From a checkpoint of a small masked image model.
Model: encoder patch size [6, 6], decoder width 128, decoder layers 3.
Rows from block 8 of the encoder of a small masked image model, named by matrix and row number. Rows with one number belong to one neuron. Each number is 500 + 25 x the weight over its row's rms, rounded and kept within 0 to 999. All counts start at 0. Numbers have three digits each. After the name is the row's rms in percent of the matrix's.
After each neuron's rows are labels from the 100 images, of 14976, where the neuron reaches its highest value: "responds to" is what is common among them; "colour at peak" is the nearest of a few named colours to the mean colour under the peak. Only what is clearly more common there than usual is listed. The data: rendered dice on a table.
# fc1: MLP up (encoder.blocks.8.mlp.fc1.weight, 768x256), inputs 86-171
# fc2: MLP down (encoder.blocks.8.mlp.fc2.weight, 256x768, transposed), outputs 86-171

fc1.261 048:515538501484516523495572518515498533493488490539526495480515501514498543522505513462491546520483483494506486496490512525518520510503486517527497478513510527473492509495471521478543477558516507496485501521531526460513546478494485482467501487487493479481541455
fc2.261 054:494527506521511520493478517517504481501493511488509513483482491497541487500489489548504488490482494486498520516504515477515499477525509489500493518462509496471553508504489507485471502493537511525486496506512558476521494516499488503523492499484505512534495502
responds to: black die
colour at peak: black

fc1.392 156:531492534463486492550408522563514522489513479502480524508460500512511504515506507517487523474493507516503484497521520481511485499512500498471520472522502485496501507493506465481507542509506490470519490501489519452492480501504507529487506444530476521476459513
fc2.392 128:488489504509503472475520485488483509495504492506507487506538493468500497488497477459488507530489495457485500492483513526506490490502492510476497493504503525489513501507507519498516463525504505525515502491514498520518516490486524484492500515492497479496514494
responds to: dice: three; black die
colour at peak: black

fc1.258 129:455473499500494523517492480537559503501464456485491515483553518501475493478514495504495454469553516514524507534498525471498509525493500494545522509496483511523483489523516507520484537492459493501456529513529534454484549496496513512515485455537490512493519513
fc2.258 116:488505494496516498500517501501496495513507504507511506500504493490516492502492487467502508490494493505505508498505482515502504502500498498493509496503502486506501505511501519500509497512527502514491484503496494511502505501507500502491502509497494503499506503
responds to: red die
colour at peak: green

fc1.264 174:536505484451508509512429502558539511493458511485468516470503498503489490503479489485498480475512518507513472509508543468503511499487507472450493506513500465563489504491491491504507517543518476451537521486520528446499503502506553524510472450534473496484495506
fc2.264 124:511503482487515483486548510489500510505525494490511504517522505488512518499503470474465506517484512494504494510472513505498500521521497506491522454498489540476497499516491510493514495525513509531507502509495496528503502489503495486475538541473522487501506503
responds to: dice: three
colour at peak: brown

fc1.123 082:485546509507524488476502519508507480511499479556508510499488482506500513505467470447520533491466510498504524527485564576505524534511522528492493505468473522532482510512485534524526509576516498535482493505495488504494524494524559508482467498485471501532509496
fc2.123 093:496494498508504502487487492496498489500505498491493494507500494482511506502501496492499487493490494499501510493505474465503493494488498506487494486495501495487491496485506508506489506497514490496499503496494480493502493493496482486480513498498495494506470508
responds to: white die
colour at peak: grey

fc1.485 163:472501518550542510494528509528510499496552527507520440549521488472506553523480513518488477503482497510511477500487477522498577445511508497530526527526471499486493496537495522492490482477495506519462517519526484525510510524495479499483498530497473513494495500
fc2.485 125:500501495483493473490503477495485494492513459494509514494508486473497491480486478451493542497482478497474523478521530524504469498521498539477487479492511501470499510519503525494506506556507508511522484485493492502524514489490525506505506511488492484509490517
responds to: white die; pink die
colour at peak: pink; white

fc1.576 138:453483487501499504510481460518514478495445465478480509493541536493467494487533494498503478462539531506510528504487498473499507518483495493524496505493504500524513459520524484499465541493479505494469530495529565468502542481498534505528470460510507528515509521
fc2.576 115:493514500490512495500512495498489490507501504506505515500495492492512502506495487467496510488494493500500509499502494521505501508506501499493515496513495484509494512513500523495501502517527493508491476504493499508496506501508502506496505513497501499502505507
responds to: red die
colour at peak: blue

fc1.533 076:501532500502539489475496505510502495506499463570530524505489505497491517509482479431524547505472506491506511521495536565512513547518513514478491507487479503545467513507471528530552508561518514504487495491499482479481534505494539523478465488490470481504506477
fc2.533 077:487500494517503520501477495489500476506507492477501498521496497497504504497500507537518477497498498478495513501515481463485498495483506497499493493511493517472511493480517503514476512476501501506507493491486471509504492503501482493471495504489489494514469530
responds to: white die
colour at peak: grey

fc1.709 084:499543507500527495458500514508499488499494477579525514504502506499498509502476461446524521493464507494498515522470537578520512542522493535494496489483480500527480508518475532506530518567518513524479502497503484503478528512498547502477484512486481479511504474
fc2.709 085:497506491502504509488490489501498493500503492483487502508495490487513508497498499504503492484488494506485511496509487457485487494490509509494486490487492496482490496484509494512487515505508486498504500494487480502507497493499482483475505493497491495516474514
responds to: white die
colour at peak: pink

fc1.410 137:452517493554495515482541475471487453503520481505512452487536493525510536517494517502503489477517496500515521503499475503482508504509512523539492511496516547518495490531494553495484515478495514559459467527542490537493496500513487491519510536463513502544510504
fc2.410 115:507507512485521486488505482503498501504493502500512502496524503481516496497501483452498520502504510491511508508488508521516507507517488512484519488503515500508492501502505514515525478525523486511514503504495510488500513498499520497491506491489508490490520497
responds to: white die; pink die
colour at peak: grey

fc1.358 165:477493476514524516478496500524503469487488500471471497477552524465485516486533482494473495477552494514499507472517479449497497524538466488495538469485518505518514471493496475518468517469487492466470512488536513464494522472461482503510493477485521529506546505
fc2.358 120:497513496489511516499503493507516497510514509513523521495495503499519493510506490461526503493515506502500507511510497521494519530515505494499516506494503478510477505518486528503511489504530505521485491519501489505474501512513489509486501516507520499499514499
responds to: red die; purple die
colour at peak: green

fc1.434 170:541482536453475511517475483545500506517471477486498531481475489492478518489475535497469499482485495511506515490551540487497473470491512495461478502521483491531486509490522471530485515503516468482522498477541527477493490494497520552529443463521454516483506520
fc2.434 129:506492492474507446498516517492485509506512490452481504505527495479504470503500481459493512517483504471507495507497501502479493494481499507481518469493490526490492489514490533508529460522510518525519497485498465502519499500484513479470487520488479489500507510
responds to: green die
colour at peak: grey

fc1.7 166:463508507559477545489520499478502459482528492530548463495511499506507553493509511503510477489523496503493500480491488510481510498508502530556496534505497538526506488518478543479473533470510511560459487522494494519465493497504471505505524552473530494530484498
fc2.7 119:502502496486513480477497472509494493518496496484502512503540507490518508503493472455476520504491519505510508519478534514521505503522493513490530479517524509486502503506506518504511482544521490521521509507506509511519525500507537495490511516490499490477539503
responds to: dice: three; white die; pink die
colour at peak: pink

fc1.558 044:510527487483510484491583527512467498497493473536520486478519485492498560526496500471482523515482476494518491500488510526503537488524461481545496485502508517491481529497470516487526475528519501492482505513511532486491525493497467483473498476506499487476528467
fc2.558 056:495532495519515509486478513513496476495496519499503512491476487491530458495495480552512489493496498507516501502501501497505507477506499487482499522462495487488530505502489499469479522498543503536469501488511528471512491519500485494519493483485504509522493508
responds to: black die
colour at peak: black

fc1.222 166:533519503461458504512459466541487487491509535519496519497501503483502501533512533482492488480527483500525483514541510488480488510502496473446481538523517462553487493497513475538544497494498480455515507465485531444485467496475496514511454478548475488467524491
fc2.222 121:512489497466508490501515531517495520509539507472495508500521497482499500495500456456489494506489507493503488494501508501478512508463514473484521470509493506491488497510499533522529497528507499525490515506504476510515508486497495489452507547490494487496500509
responds to: blue die; purple die
colour at peak: grey

fc1.502 183:515513499511463477498496500566490486502481540531515483521540491476489522530514478494515462459544480509538517507500499502510504505486467471480549531498539493505536504499512505529506521494498490491482505458491503467493481469459461504503516522540497472514521479
fc2.502 128:506487503490495498478522492537491519475526515542486493487507494462494511480514467437503496509515496509512475483480498516522517526498519477460503532499525462516486512515478515518533503510490479511483527512506506502484503488498491500474505509531510469489514482
responds to: blue die; purple die
colour at peak: green

fc1.321 097:492478501505492517516491503497509498492503530434482482499503490518527503491492513581500438495527503511498483489510528433514509486482515470516498503480504491471545500496533476487452506427500528522530499499518509517515467499506485514515524484513522507519475546
fc2.321 147:505512487491492495491500493500494508498501497507494500498495496501492508491504496481504508505497496513498512497501478515494498504509495512497499493498497485493491501505500508511514491514489501495494500497497497493497497499493510482500496509496503498502520486
responds to: dice: three; black die
colour at peak: black

fc1.433 168:536496532465504508516435533548500518494503463500496527542465502515526482491501501530504532476493501515482476494512520496532482489517501515468548467530522506487522509509509487449485547515516499510505490503479513498500466499507486502493524471498480501481460523
fc2.433 132:479490525519496493473526490489485499489499504537507478496521486467493494480502485460505514519494488465499506480484505531523490489514483508477499512505509509506503500516503515495511471509502491511515504491499514514497518486486517491501495513501504476480514494
responds to: dice: three; black die
colour at peak: black

fc1.581 101:494468504513497520518482507493506495495503539427478483505504494515516500491486514576495441494527506507491487490509528443512498484485518474513484502486506501472545500505535477483445508434487519521540503506517503522516471500502480507522530491511526515521466549
fc2.581 149:504509493489491493490501492497491512498504497506496497498496498502494505494502492479504510505498497515500514498501479517493499509508493515497504493499497483495475497505502508514518489514486501496491500496502496498494497500494513483498499506501504496500520483
responds to: dice: three; black die
colour at peak: black

fc1.735 100:487464502508494511507487502500507495500505544423481487502497496506523486488497518583506452490527495509497489494511515437510502486486519473506490510486502497469546493504529480495446506436490525513538499497519507521515473500503476509520526484518523512521472550
fc2.735 125:509511486481496489494503490499492518499504493518495503495495501497501509498507492464503515504492499519500519499498472527494500513510491521498505494496495477492475495509506514513528482521488501498489501498495493499492495504493520478494492514497507498499526476
responds to: black die
colour at peak: black

fc1.400 082:482537513508530498468500505501500482501489486570511518490494485522500496509453462448525538501475506501503514532476564571530520540507523521505491504486473515536491511507475515518528512549520487521482488501506494495483535489517550517479473502480490491509484501
fc2.400 100:497498497497504499492492495503492494505506492492497499517499496484508504499501503493500493493485498506500511499507480475492495496495500507485504482503506493491493496487510512505498503507514490498497500490498477506512496498495492495477495498503487497509489500
responds to: white die
colour at peak: pink

fc1.13 137:463543482527470501523477513486480482532453479494488457506522528517487489485513511508479504478548538498471514535484497516487482521465540517507451515474496500513497480505522517471503570497510535527504508504459526504503487471512509489536537539499535513540507497
fc2.13 118:505514507487520482497499482497513500510498505501514515502519501491524510499494498461486518497496507497509514512495497532506504514511494506497508488509508503509488502514522506505509470512532496504502482500502510500500505504509511497499489494492500504490509493
responds to: black die
colour at peak: blue

fc1.25 038:493509493483521514496456476481521561470531519496501498537499509517512499493500512494499529459488535490533485521490500484495522464505517515561457492509482517510497497478471510494508396489489457491483513517533494494528499472495441515492508521482483482527521508
fc2.25 046:505485505496521493521527490512538517491495512509499515506518514547508513535498516498505511498493505480512469526499516487530527502482505485536497503529482493485509486497484528500529476503507508528533500502545504490477493521508504520505480525504489517498504501
responds to: dice: three; grey die
colour at peak: grey

fc1.685 174:540489480477536524445518439493464454501494517504511513503516517471480526471521516485457514503535482510519513505532491499511518510525510488465502499521555486546539488496532466490483458466451473466506510472534537462501532449464537512562475480518494486480554500
fc2.685 125:520506488471514487511509505514508485508526509489516528533519505501513495516505487460481492497512515476505510506500518516471521534503512498501516497507492525511496499522496522498483485495518508524506502511526477509457500508504492506493486536514509504499520493
responds to: black die
colour at peak: grey; pink

fc1.722 099:495473507508487520518486511499509497493499536429482479503500492508522510490488510584501443495528495514496478484513526443503497490478512466509492503480500492465546490499532480485451510438498521524536502502518502529514467500506475511517522494509521520519471546
fc2.722 138:504511489486491492490500488497497514496505497510488500496498498501497504494506493474509511511493497510497518497498474521495500505511494518499500492497493482492483498507499505519522485513489497495494498500496501498495497498495515481495493509496504496501517480
responds to: black die
colour at peak: black